config = dict(
    n_mels=40,
    subsampling=2,
    ema_decay=0.995,
    adamw_weight_decay_other_params=0.01,
)
Rows from block 6 of a small sound classifier, named by matrix and row number. Rows with one number within an expert belong to one neuron, the router's apart. Each number is 128 + 32 x the weight over its row's rms, rounded and kept within 0 to 255. All counts start at 0. Numbers have three digits each.
Before each expert's rows are labels from the 100 clips, of 14976, where the router gives the expert most weight on average: "strongest on" is what is common among them. Only what is clearly more common there than usual is listed. The data: single English command words and digits, spoken by a formant synthesiser in many voices.
# router: slot weights (model.blocks.6.mlp.router.weight, 4x192, trained with AdamW), inputs 0-95
# gate: expert gate (model.blocks.6.mlp.gate, 4x96x192), inputs 0-95
# up: expert up (model.blocks.6.mlp.up, 4x96x192), inputs 0-95
# down: expert down (model.blocks.6.mlp.down, 4x192x96, transposed), outputs 0-95

# expert 1
strongest on: mains hum; voice: child-like voice
router.1:116099091068076080070077102156136125117092160122184105046129136176120140114165168123133110098179134177118162135107102101165148142101128167119145197128158151178113143136197135161164143098188154133161165125164138090082143170171135157092114127128133091137141175095138082152078161183092096102
gate.11:194133179122177102076126143132108178145161093169093124151077130072127140144130146159101091088102098069176146141116201098085117143158125115086053135138108121161061163093126190207166184125072116108152103088150139143153144087141113151127147129132140090174179135154083083083132132130178101187
up.11:125200123139117118168177138113120157103133108198112126123201054128090149143144077129112136145193101129154121057119149177123144121102138168114149137140140129108072087124175097090128116158159097089126105112145193160134124131108100117139107168136086097155159155148119116112183166116065179060
down.11:130144152085090095108097049147128124077163120082149111136162079097166103132129169083132081144163169118101070043131085100096142109077121112180138197157156117122076129111118143108151154121155101166117095171171148143161079107132156116115100207200151133083101104148103200152132101087165095120
gate.12:157103106125101136114027171086133093145126168086114244143136111107133169140164106174160161127132137087190155106139117163156114126075160167074103165117105097108070110157140138135115138070102123123111169192076124117141101140132098122128193190117128120209118115125089169117198140079098101127
up.12:048152115087113052154172107163158082117127134139084037116123140133114101138151138074096111136140093187155094166114061100097141135189121108163150158118133104155154103106116138147129136152125136021133122146110121112123073115179169109138087114165162176131149146097181167096145095142109156105
down.12:113154131098137167099116117136177092216092143165148188149146111157126158119113136093139115140134169086129127078115135128131138120099122183113109104205150140159030153141118128132150128114133178073127137128132158064188194129168160044065146140171126131152110122104093173130161145155120139110
gate.13:117104119122124095141076081155140153093090131154104029079143105098149180160142174151182114106117132120081120197096139130112138105201194137170094127155148108162107096131141083124083115077112148136167148252137143103128120135098108191086130078110133171127119163131120128095126093120170117114
up.13:145133150112120191138112154122095142136108124093130167111122071121125157094164103143136137130121100171134113118166116116160151120081096105065169200067100159172125154124106165146155151086150135094136088092165145089157056105140103126190128128121118071117137113105149152247038134141076130138
down.13:152140144168110146096129150098109139146126073140122034076183173140101114115106100138147147118099168140149065093125189126202127140121062081119113182134106130147084061152093134163136048121156108121158160155113177103189097107123122114171139185131117131105196154125123140079140122100144209150
gate.14:164167099171123140144085087130160138118161139163082153123105118146104095105115065144127113108117084115063194139165141120148070106082154124154083082124132071137176124181137120159133111192100068104124119036147124157156117112088132114100115126071106104120170168144130142117196147066168072157
up.14:137122117122115059155169150150055113125066112130120156109152161082151111122153127119123153156164088189106115093140126086077192176123141155128131149099096172066159140042111123102141114053152178139147179063134141049113181143168143138095119191087145185117090143070135040079133147155140136172
down.14:140130153157127135131111072149130085161133114140144123066080078105148103128097164138206095119151126122124130078112134131115179067125079197077130127103129092153204137138112091128108101098164193120151109094179110105125127137067125187082117124116168166127103109092158126055108084124164104118
gate.15:197160126140106097105139091105110179143102125219073206187118160064150105122093108065068116149168150110140135122151169128161110151099185159054125170127163094158137134123101114147091113148149132187106097097115071120152158151126123145150164089068115099119105176118108145151118101154166119076
up.15:133087077126108160144065120107139096128118116191175149127105089199161166121138144127113112109120170169117127197119102146187087117112145117147101143115145177114036162058084154107120180124154098063168126140131080120176160104192143059091139142123145146162115129110123127116132120122172093156
down.15:136125132138138163139141056101130097198122125131101072142117143132137115138129158230082085124106141107112130194148154121103094106126195168096134164135109027096114091145104133144150118139126098127168206134110151113132101159175103109093153057148162119125142129134118114060112143179156159158
gate.16:121140092095120121164087125139204192122103079138171110138195068108153123111129119150139139175085090142176111069129042114133178130144091146118163126158177148150192123088115187138116153081040121114129116118127124156180084176160132170095126107133125132152166179147122096119185118096120155154
up.16:155120130195141135159161066077173133156143126101128176097176126105129165168091168079115144083173073195092146133136222124142103164137136131142033168123093096121178137147148154123108076135093133075154087163116165122102131154103059081112082171128210143120152134125116167101161150100118131166
down.16:147178122140101136148120152126176138144120184064114062136122113149138104122115173164143140149101137090128196055133117139103197141116113105118105161093171061131125149150142151121112111123149199096141081146187066140141057114114098126159130133114137129155123129090165146120150137218124121053
gate.17:149142139151092084189096123089129202140166178177101123118149085121125150133097139171174090093122139141141151153141137073136158168126088104203090142083120124062141070110083097128111119106098099034106117126147123130154158200155194111145128178103147169122132148141150111095178164095138131206
up.17:141097116080165153136163189157162149110121083123111133142109151107117140113151088093154171191178116110083108083124138155110067086085110129111135165163170133155134141121141081184087148183151101175148121103097154121088112032110115131123093076117126154117123187130105141182098063126100114094
down.17:154078116095156086143140126144089142110163109092125170112158096148131104126103122131146132128141149086106089085157117148037123109120122183091159059133171098110087067110126114139167169121162132174120141182068135122148148089140101108124125100118145145156166151122120181120095187134064195093
gate.18:102171124120168095186088151152093153143136154175119114138133117176097065143183100117099103172075105108078191110112142062122098115129074212138182098142126106168137114044103105150158148096199106092134149113141141166120133145141121111149107181087078119094127091138141127139133104134123113106
up.18:093148153114126130209098221105092095157157181110174122130101132179163070113142173116080120180134074113072142119127090107129076108156179150128094166175098115075125145086117097137070144124095114144133111092140143101172167118122158095145131138104180094157127081091092100142139168143108093108
down.18:129140121093070144138115196102103106107109101133193144175074134109170075131150074166169175135099053173147136121110133138119102139109152109195128168099057124127103096134157111138094157145155153120136103100102111116199118095137108076123108102153122122118101149162134090068150139200131139171
gate.19:142133138053111169138142147135183126120106095060103110181120102110138149132103140151110159159161067196135162158094130141181098151101177147141097215101111154106116110110179136153133126105116194117121087162127162176077118177110172097197160072110116116148100070100120154111158134150095175116
up.19:179075147166151137108087135157120169097142149163114132147215110111149144140201161101081119102117129123150157155113145105095128156150162144117095142167062126069035107163184129104126172089116106153163151118089103149148136112096103109118108155130099124143141173145155130176143062176122074114
down.19:114176110192140117095133120156109129172100170142162214127114150108093097127149120126145153204077103147145167101111140121225115084225189117156124164155064155136129157138097099105171120109139144075111028087165112133156094200124185080153138099129101154097105121158087094175123132150154162150
gate.20:145166122091183132172122070117140172080064157072120129142119105120080162144148079083099147085195095113138127066118184130088127143112144147150153136137175140121149080122116121136111124041142106203183154117136125112153124122182117168137099096184082185151097139089179119074142114054120116149
up.20:101117127067085173087082121146141114117195141162119109134118167181171065117135120135181082125155171071157110116122099130158093128125095121092146159151085122123135146087099136138104137124123175116114083124175143112108145197148113137130113189122168147113129119142088126200113139215086066085
down.20:128188120205148108136138106106097116179136166079146130115028130180122087127128216103136126126193123101126162064145138127201141117095118117120128140170155134134120083115119118144141108117096134130125127060166142138136152214125075128119147156089115127160158151127205141150130140168090124095
gate.21:163089111076125134102080115098110111123138088156176166109097092160119111191108151139174088103122112178087179094160175139104120110152149064128130080074120170129104111095059182116071111161178145132159104124131175093150115052108130105177123131085090116170147139119094107080095171223158152142
up.21:136097138072093087007124125154146093147126141157139120089106184164165096087102162153083138185093096097164125117108043089104140105095168119098109065154159056159112167111110165130071172110161121233132087134145132140082110107169161063059148162114130138124103139118069090141164139120105125142
down.21:109122146143128113043172152142177158124122072060141118134093132151115115125156178095131132125197068148149143157117082129063098088168166128133139036068069116131140084144108124125142150140165097104151155102127038122124093133133105090161148149117109093162118103153142076114074111139186133102

# expert 2
strongest on: reverberation; voice: child-like voice; /ɝ/
router.2:185105097153086081124093094134137155129110147136123149117156148145084140077156159162137095091160138163115091110123112078130135123142095099201147166128093187111151087144096119106187166115107109112116142178120108169182137169125143179093103112166105140061074157145156148102105141140137075111
gate.11:134162114079138099154138145145079153119137096097097117098087175196081135134135142047105093165141146176117130117111101149118098156119084183105084170159098127145147134118122091155176182144127144105175153168151140143145126151101055115100118100094080094159144121112122160166137165094162060129
up.11:160138080149163103148103114156234106144109161182146106171127129142135112060113073114126114081095136111125152113121096164148152131069158097126107170188122112096152131133097113152120182149112157097150135110150104145133118111111195113138143153078110035113130209120132147105152169118169158151
down.11:131026114147137152157131131160101169232082169150146135112092176129106119131132123120125150106148150101138065082131095143118136110144093181105104099111160104127140126093146096150100137146087122123101147152239109095113174096142143126112115106134141116132119164062173090113140122085101137140
gate.12:115065114077118088062099119099116076130129082108113148136142092156128186123093145118137138109136160135116187147109086119112078113075128178088137190098152110159124190121225066142073148103104119120132182211143118143096120113120139168137136071214121151125127097146127160206102118143127149152
up.12:152134129182148191162079149154104174145128161168186120093096169141105110145169131135118113167132079145107122091162142129163161152177137101117135084113075159095152065156083198132136116131160158108087091072104152092181153089153139078125148105066143098170129122121155115031121171151144124097
down.12:123106126146136100113129142138157126115161194108131209131162125105126121131122168135150125128124142136130113055129097131054174149155128216081120145125100119126100155127138152166121147112108079075123148167171158107117143116153096168122116150146129118182128102111128124068102107124104187219
gate.13:128153112136158072182212170120125071150126120073159093118144163071112201169156076114117138096144140066120130197113128116175146156131147123091108075078108130122113064147138207140100114140115111131114112056164170123056174167149097164134098182132148106174124106127144096112128107179122114128
up.13:083136112149119140141202144123160075083131100138093157113113155129104143137123134132087105126128157103061142146152160136079074150090154093115099092147176176108204124143119145102112158134217127132119135097187140131131181171103121043146134167101069088149138082131141087092140156129111115132
down.13:127145124107122108158123134102094059079062148114093106161197159111122119125141146114115140119234128106134149249127128124138146106148091213161106178136117204116065170140128131096175159134112134058123079052097089111149135134158137162051125127132128125115146139146164102188127116145116110139
gate.14:137149117145121166141136120139128196163126142140150128130091126159151091125190159100110141147105068060125145121159103126091192083121132156085139215090159112133104090158152103121116101123158137092097121161160137128186092140132134007142141130111255144146132094143146130115136156163135138121
up.14:126164128120095097185132099075118168103142089133121133134174166101115157109092161144162129118125159232161115165090136110158118118131104091106063109144138117184098174131056178151163137147129128177093090123117139135040142141093109111135122199115210174092128172155096144105171121083131106115
down.14:122155125119124112133130171123108134210093057088114126124109103121117105125121126172129120119120151144125146081128128121102229121135118226128124163085152150125159100138143160170101122106127112056139194250164133127119089091170045112154132104134133124152126142101075150146074160108112194121
gate.15:091132142108142157161138118209113120108153190109144143142132172201142083113051092120085109115086138088122103107108134126137080108140125146171209153101108115111140125137158194132111114112151128157148098134159145158081093162117101141155199111083156087089108122096118153153124206176172107118
up.15:132140148116182130131115106137152117087169200096148164148105161147108120100098099111103120125095125037140115190120103119141094156176128132136111144104046111090107127157161113112109163125139080133189087165139132134143166170084158117102102183185245142176124115127098111220139207114192122140
down.15:146135132061165085098133155129108117214109113146137080148112109145148117132128216124179142136165116105120157047129114128141188118135132187095104042093147105140141141138136132165147115132125134133123119042143099096117119058154072118193128108121125106125143116121165074116155193127114062061
gate.16:114205133116093088134067118159080127166112092141121150115090073171147134161084187122177176107104142101168102177100093147063062133136195105109110147162169106162074098124183089127161116106132122155134089116116113158119097176134140129102085123182115142138129106161114113154122096121139109088
up.16:147163152114097163131114181064078119147155104149109132190162131146160075140097179154086143086065100101156097152127164169132131147121145149153123099130129149143171165161119127098137119184114080162122124174153163102202097123130144157114121047117153088112123134148186094127162150136117144133
down.16:118072120108123110139148076122075130149100150173106132085180169122095168125139166086172180123166158175122088120131128128098169058129070096152117128145188118144114098126126138126102104151143185103116069056179151170169222171130151157102131147140115111107135084107087081122110135146142066082
gate.17:173167097139151159132107157119119143164155132151139077160148137088166164130088056138163152120054143154123124152068139094153133153175150094122121054130172125111109082140077094187070144135081178126136137140114168073110148140175137099100112104148143178086111058109128192140122102131160075135
up.17:129139169115130099114184117139124121111112185101117116079150154102118116090176104095164073148107106159074154154099099104123143086154156170122150083125199105195120129123117181138208128133116121096096076115120119194088109169163095096105159128171117177134105095132131166156096122104129146166
down.17:154143137122088097165125084170129085103108154110127179175081028117122135122151167149106109147155118097147104102126071128089113168115107142123157156174160080114099076134142134175080158118103127125140208132077084136086143099147065098177129145117136128135139193081174119115051122099108077117
gate.18:167159081163177085065112167126132141074129141144141170133150110133158119099123084148072125128174073127123121088136141118150069169172154138084089090117112114119030179122110150119131123112148166110070075088114113131114149118162117146131138097171106208169124139119141129136145157135113121151
up.18:134085122124131075112164120172137118093128165119120098104151107116123134111099124123136092175070099075138152146111142165141181208109146125119124094077074102160041117119138139068196141114132133129120142115099156150140177089149159178117138102198074128119088132136148168113122150139111161160
down.18:096091119106150098105110083123128160087129114058122150128120166133137122128145180125084140125043115131115118080142149135024107165122121086163160152143132056129160106171136127118108090133141141117135186143115245155162081147051166080129126141099137107096144122146121154139137156119139188134
gate.19:164080112107084109118148176175122111125122135137099103140084068087173097112145100150073127133138111126126153141160174126146255106134095129130171133108195080131170125117165079237117108074103102157103192144113130075123081152142137157159104179111084151125095096141139126160083115156123204128
up.19:106143124166172146150088091096111096107077094144149120120126181100068159117110126060157166051164150120186091152108048144127097142137184078159093099144049176129103129140138164078111144176131110121105077143140098178118204140143155106086116132162123106144158169126134177154115178110194108146
down.19:127085129105138145126108199146199145090160059172106158172138118151144072131121101144146171101171167139142136110114151127184228148133143099144111097201126181154138149118173153156183095102126122075142134100155177160130093129055206160119115170132142124142163112115113168082114121139149184109
gate.20:111139144108147123080101056140194119183130075129104103147101123148170169116133095144137140094085113136227143068133209109091119182096160103172074127169154186145166143156143200121095075116124175173080112150159079139123085112152168105097140089153115105161149109077148115106141144153133134131
up.20:102127159142109163138158099109244058109139144097103098171167120117164130095158111075153124113118125141131162141180191144164167139167141141106109145186095100130046144122124222128129115183110099113137112105128110145157155155098159123094199121096103116126137108109144123045138103166138144110
down.20:161092104164134155155126190141164036111105151120121044190070125147120138123106198083138099116136163151110116132100182124116104119143075201104119053161122143103113101110143070105134161152125162074149144112151109097144068175160125138106135148097136114127142151160163084066104140103164080082
gate.21:129129172203064139193160135124140173127141161091164188106143104105144101130124129108204109107126131105125107112115132146183166113090214171093127142105137072168096125142110107145123098092173140152068102095144098143169059077151165114154170133174111080111115131101091116151113077159167085127
up.21:113171128157141157127073139104119087137140165080148111110079141137136110132089183170112147100049092210125118144122112114104122151210122137186045167142124140124133099114169191154152144151150121134150135117099124110107086096109070175134161159115144115115123121154119155162117084121119157139
down.21:158135109128124185084144147110110099065073134122132081132140175187093138117135188104117189128121135141129125120123142140135100133130162071081122182185138083148125143120112173180120068171123145175141142085178047147138061087118055127136134106140120117099197091066119176078124205118170110094

# expert 0
strongest on: /m/; /ɑ/; /j/; /u/
router.0:155143143109074141138087097142144179108104152146132126053159153187127132096087159126144098092144125205117107121119153133125157128131129155155074167100138199153144141211115199089125174084155157063099142121157132161142124203097119142126115138083169135092082169114137120086155147154141071111
gate.11:096109138121126212090087141126066147134112153088115152212109139143173121121151098153115154114168120108167141124107151174158145082141092099064090089124111070126114136029147106158054140086113122146152112171118143171201143093156125166105126125127144114169162121098138120105178116069127205107
up.11:102118159158106155139182098060116157075117111202150078126169179172116113174151091139135169155115155132113237141128108158103145126114129106128137098143133140083141127173152164083082132086094144173116152160123128098126124092157093059181149163149152161098144111090136071144150148097110171110
down.11:123177154154114147182115163181194136154129044162102097066131107131154149139128076121161093125127139100124165130130139111088049122121146134114128075129174081147086212157122116129130096141149101081121169078165135160160100122133112105067119105141145157115144130077129103104082098141118099148
gate.12:137110160106155212080100144132146055161176132158160098145072152075131094094085116109107125162134166146116131066116088131133130159102166065170037079135123113054143086067112094119141097124119139157138172206096121130165128145188151114126117107142166130131127137138102107127145099124154143190
up.12:133121133096155202167067116128104149105167096162217126167083119137098143144127142148139112150072091157176150081093153158172139095081125095147114198137171174114150131119102153097039121147126038216164134082101146158149076136100127114108126140084124144149089163093112145165120138089139177187
down.12:111147108169055069113173158107126124141108177153108148090135124123123089122136144130155184122083128098119114100152147111156168109100035197149123062163107080113133171146135185129210090132130122233097134149163149116116078126076188097108117148093099136173118117153115120038126103152123137127
gate.13:177214177114057126160119103125109163157096112124132158129143106132111183136134177134138116127080121119182118132132052104118151175162169134143100045187049151101106133176205093086183137072135085116153134099136112119117117098178067090132090128129111073105152160142118143148150124147163170118
up.13:184178154164096103144081111130091143137121100099138131144117110105125172074120137108175133130088146164163106114070096146146148215165123154180139107136127101144078151074245094111152125078092101136113057136078121154115139177171121133146069150158120071106115148144148112175187157142205128092
down.13:126097140091132111125144123150056123172104147109132099138125142112143141128113082158084128106167129084118152099160147127148231153132132242099115178146166171135117177133095146078077172142125098189110102184111120132141173146155172137201128152194130132155110122097087166114128133150093166140
gate.14:117070145052136097145090129115140134126096130110046170128125102158107183158160131151119168097136140121076156098092170105179123147105147128126141140206161127143102162060112107092128117180133164128132108221135122081104149121092069103131145144173137115137102171130137146180088109139067126147
up.14:152100135183123115171175069137086191129105124136137141182149132104168122127114118131140134155078107064078165151164135145148167085150123122112129141110053161117095108200121092155181150100114136115127154124094177114143141098140119184112041054135147133142157076121148119086093087132102091101
down.14:154116121214115127122139172142130108174122127129089094147058092124145131128088121167064137134137049139114165114128164147078109102125144139057144183160107107156175134096121075147151144116099122088122147056052095131072143151163135137132140075156092132133133124164098079137106074098143040128
gate.15:109105126176161176111157123123136077146142092127127128144156149112115114150142096117140098135127161068152121131164138141127103192117083116124146088136134109153164098118076049112133170114114155097141141105132097182117122110103079094113148078095134121168151144167161118114104082166201150129
up.15:054156150087118176083114189159103139154159144080151087148088133132122162122188126129151132155109145056153163067082144121113082137121108076104154112140124106110110055154159117121125146196100180047098134121105083158087158123107121066078127086145105095101181166105176105129117099182081093066
down.15:135135110097157141116116183127093171146141146108118074185145066070144124130143111121086191103099128118111139055156153110105138153106150166139133100091111116143127120112155167169161132120160083145110112172105119151119078086121214142144119056131128144051126095143148145082134222148099088182
gate.16:147103115136120110129133163103143123096116083142166148156157149181148126058079165120113165106146123099120135143160091179138162130135162103102106192111044180137174150158109109153096138120187095089102087090163057160126099136166090093175089133119110066187100140103109084123159119130085148082
up.16:138206126167117071123120142125225113096145118146150171169089106078140091122143149129121093080078152105097141183111141170141129164104167087103125140149094113159096119112164090148153121143109053124122203119157160209098096143093130108147144143155072112078162079119135171126214112089136109156
down.16:114120110117154083144148109136038160119125202166138122155084184098083114127130111129073143114184123124119156246111125110087113154150107093124136081108078149118123104106117191157120074126169137090139162109183107168151156144137132064220142135117133164135104112110118157102161080118067198137
gate.17:156091118134147074142101135122154158129109130129092107101149114080112187213120071096054132205118115166156083109159118150124177112072153161117185083122063110115155154140156092076131180103149121157093173084108106150103116054169162196137136127124133091126147104091144113142177129096222170150
up.17:153059155079144114106116191116190122117139148152158096130129087108171168159104120121112151150154097150077079131178117150135167089127221166110140165146092073097139093090075090112087126143099143163116128170115108099063081057139120161112181054097106072120164087115118103151140126058130182128
down.17:136101128119120153139113081062018113218137140157143082132108160135194076132150214126131138146154121079130183157132125123096124137144116141094132161111150187118147111137102127118098113142144129162130098098170068057071131116068038155152146134103135117086094092137146072149130111129171042153
gate.18:126199124144113144134095148128153104108169105164151146120139101139105130124150116159133150095150163059151120126184149175102113132113159153106049122087130136124158079134144033164093158167179007189097149100164088143146115118101088138144132100106146106117118097086147152165148134113099047109
up.18:108091081123091114101078063196175132113086115147162130064132166142133158098097082092132146131084167169154102137161183127129144153098154106155116145105072091171125089127081062175123181135129132126149091105159166095120112117161166101166116150153146191131068149143101157133160140098145181149
down.18:121071118165128096075112122148085074121161034113137145142154142133085179109136078125126119115086153138151105141113132110181073136142103127158112120066129172128068101116119157148105167102182048126120080123125115199153131098178153132066156130125122131143107134089090035064118140123090107145
gate.19:134184135063143108122156094152096060106148083135112145112211126076143158121098142099162104113133055114107096104104210154144214118120157096089126088148160131120055159145148063176135166105091112089109145110169123099107158122137158140125152175147135145123139107125122130142101074102134172136
up.19:111053186054092171116106063068123099145153101098136122142138089162108111113185050121108127117111191083154116175095196147118144158112113145108135176138189099145177163165089128164048117145116142053156137144083142112116183112111129130149165129072147112171144141145147134097151157201123116131
down.19:122220121139074119067133141125164168115058040147149140150142112137141121132132158151054089142069195146160204147129135129129166113145209040124137140096073064118173087114109117136151210121161154183133124153137102137167122090144091157043118109125149134113136127156152167084168128143104140153
gate.20:113117082152117095127136116116185123148120184152148094129126127122127147130113166128155112111118171212127120130125135139143088142129136120132137106151089075095121105095120085134178104132145108110128122129133122110134164062125090140105131024202057100119121214114150159121132132056120123190
up.20:145110129134124132140121098125157088154101148154152121099130165070119124168119094088090144096166137142150148109130206141138040147126163117106134088157129124116146131078103101173183107139111126180100090118074121095146153061113138112113165042175177115100120214089155121102133141132070167146
down.20:124085118128135086134128096131141113164195184089128109159114116105154103139127172116110095126112122098137088206142150120196154119119125151144137127072072189149170142140143141155099202137104129068119085125193144119106112066168147074095125091147121116134157129069145181159138098106134099145
gate.21:134076115106093152182074177113086088163132156105112085171090157094099163134142149145140088120095146094119117128187129154093142154167161125155112124126045132176167141079152201152145116111114077159148097137108111132145104128159119145130091149139176142135114131134170139121041187133119138099
up.21:178091154128131171160130084086143101103128164185122128117197194131090129186099116147092144134208106142131086118124081129136124091119101068092090171134121137124090104148146084103145120115158120191160130126149115087134141141126157074135127137135131140161120137104172118165146128108102134062
down.21:112140134107088129150154119125115059194143178141117169162173161149150151118162057101110067171087184148142097098139129128174147103123140110160112144149171139153149140138130135146118113113127077101160142102177095155101098108178124144136146090078152134117121119082190144117131130109120120143

# expert 3
strongest on: quiet level; voice: low voice; /s/; /tʃ/
router.3:181166129071125092195089132187166220123159166098146116079180123158149065121122129110138089082146116123158125151160080080129125131092112162068128178115111099161152150096108138153186146067158171138118135147135112168124108142145093157125080088084145106140152172077084131130098152078113175155
gate.11:133108146131118085043092167079129100124140136116129182135081159069128158144109104093058149149084099128134177125133150157182187155170147145132091130097052172132116103118101078148083163192147136157107089108126162125180089129088042130104137148153167133120130147081154116121096161120170052158
up.11:131138144104073098101115106081080144127104138125168109158114129150117143156078166068079125118101051186136111118132112162190120127151149173097093103126078148133119096104164141137091170166081091067115123110078174105117125134131103145145121154133137125169112124124150156153120113137155098129
down.11:112144138102119133094108189162157145098200142206157149129136184186129107119136131134202136141088088155105136154120088133141147084101170123170147117075166161111129075149129050155162124116131138100125193128153119164117090099110157113146127141125141136079094119150141092133116180118158109206
gate.12:147129109142071133145148143134181188118100174120146129142100166168107110121112103152093128124158116118124103150141088068097174177092139158153155133081161083141132162158126035132088162114110123107132149108105103169154153158096097152156110193043119109121107143157115090136180129142124160122
up.12:155143082045100143187129131079170121133119123130129128173106130060152103081091104168187120134136123093140123146116147114115130101129130142111090121102115087161100131151121143129184106154096156123042142158110100182153107145071077108122143229159082148144085110148057133149170187118136096111
down.12:138054149205156122141143067123145070071117087127132111143164149057151091134151175173131107138068141116149119153097134132070155107137166166146114153153173104130138116213144160102111129099116117177132175131107170187135100110138137156100132110108125114135206122114155134141130165135048145126
gate.13:110099085112147148172124168158133171188130159148090071140139127141149123159091158160089123154114124229102107137096142120097124101151126111141162062160155104086180096154111103092218114144144147071118130126109149130131083177130113073079100126107150125111173212145187141180104143136154118139
up.13:113115121114120085189073124117076123145181180159089106147127137102105153107098170123132134123139113164092071102102115146144122098176137145203177053213166188087141115137072105126195137141096125143119092147165125145126095147128119100127125148155178160075143161144172161133100126119123099138
down.13:108133130117148134151129116116074102049118124101121061110117137136151122133130087167124104112128070129115178154123125130153168134171181071097147154094082077098083115105136178113128159113154164097117123066200130121086098094142141068195150133090135100150143119097100095169137094168146154153
gate.14:144109129092129138060129182093107142113108110119160126135124070146160215114148165183115073119109085145116104105165153134124185125128138125171112132161132159123136157119093095143146181143177112124172093105122111106127082107068088131097128155138081088136141188179140168152132125095153096144
up.14:168161102175068152068167166110090207103116062130198129140145089110110135098174177148105117080107070128154118066127171094115152141054150111196137114172178134095134150124143134148109130126143153058173132115116097155127111134141120107098138146103090107172164112222138136148139077069094100158
down.14:106108141063141117080150164125074083122146050222132092152084165146132147136087162214149169119149114180128115141129125112128119117087158109135114081071069106086121074170135121163121133125115109160107080126103082106150153175206148088086148107125136132151117131147147222127123173169162067130
gate.15:112141168124157104125099134162127108144124114131128131154096124117138145131147152110121113104177111113194149175154165099097115138084139166152097078125126097083072187155173164147169139179195169078118095163177141146190117091200136109129084119115133147105096094106122137151094122168112182142
up.15:091169061153114121073150167183086136141148155099060091169156110126169143176122147093107115135146123134136102120109109160169042076115163121134088132091077129101121149187105154145178102130169147101124133089123098080147111105110115105114083078065169100124187152188104160117105106186167145140
down.15:134158167088136048117098119143108113059108183059089165171145172141092099140120099152135089177123091123148132144138127126134085136100112108119162148148108126137122098053148124111179129083105090147100119117133178103153125135131143073121149119126090116136167115117185059127204098144107094148
gate.16:115144125147097137139083174105232152115149094141117125113126153125156150115133157119128160177106164092080114165114145094092136126125147111090122137136136137198175151078149181078126161130202129178123110097171099149171175128090155129094154104140095088070113173094097073145094102109114115168
up.16:202125083093107090162128091136089114134150189105141147149130064094155098123145148135127103096122134165124112053165170096112156170199159150117098143162094111095076104142153075182081116153099159120095173140096152142059132129127125091161176102139096147192198169137164124094177169175107093045
down.16:131030133136108124129105089122097132058081177155167200124132129132113173112148154127141088109109143069151102120086096125108133157161143193145133138172195155131187058124118158151060172123088133139142100178085169109132122118156152097129137082149103140166156124151196137102111174142100089130
gate.17:119074058081125069141127128097165131139153117168156117112133197090147112094104163098104100125154076176135180122142164137156197151116132120146157099188102143095131173146108146137163090117145132114134087132113080152107161127139077153091125127144104127088068090163160124147113151078113152106
up.17:079112091158153150127151129122142142126117185149100067105094136172137141090114106147173136115158172147115068179144114137156062074124146119091134114149119163094071189066126098147112152075126138127101114143122157125140176146184096155135135137216147116144082099111083126110098069165109114185
down.17:147112112054119118122157105132130189160115133069122121132113157129114124128158046115104150114121142130130155037123096117076058191132057165177150103152101133132154148167121079143077167102104149131129068093127203128121064173113103132134119045072133115127136118133066171180134088183158137151
gate.18:148140193134126138098106132159112205130093130082107174159155192105123148124092089146104144108140157170092119101127094138120148151100152135187118175123134141153156171181099132148102112096156147157138109126110127116179156169136099157121131219108180138106133142136135102095151182074120107101
up.18:144130088102184128140153120179094061112119121111138112115095141099150134142125112131122134143220120197083092107067130137130184122153131137054145154066094150125135149115130156169075118134106128156145206099169108078126179076166144113123140058140010082046172101103131142154087135165145149149
down.18:137105132073120145109113074131105222200173077186112150102123196201153128126127114130046136151068101104112115110104137127091130118151101093072137099073136108123131095136132162113129119126132170146106190150110135138122138172158178099121123117155107127132129134152106047165094145135108089145
gate.19:215099150122119163174112140144133144169183109159153000128133154177160096155122127090158142084162153138114111085132136114150100125078110134129155137088102159122118082140093130132115098100110191112106123141110104130108134134226146113160156126111117087115099106139137134126166138153103173122
up.19:077145101123093147060138103168088144093110125131127215115088110113128191158143094121181132155113188104096135156134113169103115144173123142208121086120155160125159161114140115128121147178107090089149166139131099152118178132065134130097106100139123091162166154110132093144113132134099079119
down.19:141135128106102123144134187132096177166156085114162113141147141140169128119130103178121117131098117149141200140155114147177206168088129129152116171159091116132140129094100143147052149133143147140146174174147116116111138150137118161090133124152142125134105145195166097032118133121115162099
gate.20:157167151143080087147114144180113100136106075098118142145164171165134136043102119107124176071142155078198187096145140162162123099159127089107157119115161076148059163135087133164142175137136145077139153125111165147136158105113154129172156205156103148148094125099085102192096086201063134185
up.20:091098142112139172113116094083118157127155164138146124151113137086167081187131110122107116181127122129062143169116166107099167172089106157165089125143110166123134096133134130073097040153113117137165145154113070157140113135164147146115086049087145114123123143156175170077128164093158158060
down.20:113060114141154142104140102115103129126073106051154185185173157066148114136080066187137128137160173120120062123119152122221155186129171148139138066073104045120071180114115109172143189126120117162114100169116089132129154144089078193158139093128130153169150057102160086105110167143141161116
gate.21:144096132136136111126120117151125121080138096151090087140101081127099150121132102201056146127112140189096160134115098142182166075124186138098127134084129170100058117112140111114105130093134156081148123090123150124040178152158144188092126187117059146105117136130139175155165129083138131100
up.21:112210159106139162163112129164143126114138171094134175106187176102143123125130173065196096096182138121154150083119117132094125205133105106155072152149135129135189118122100153125154105158107111181127114130135115140183097171097117050165162070115140164142153129094142101122114168192109132160
down.21:127184140150158166147125124145150128171127067086131081081111125123078130123155255110122165124121127174137063073139100131131191180125093172129105095200102044129097124136158157106141103102108082116102164085118160154123092164163168159133117146168142128155155117148147155144132156184121085124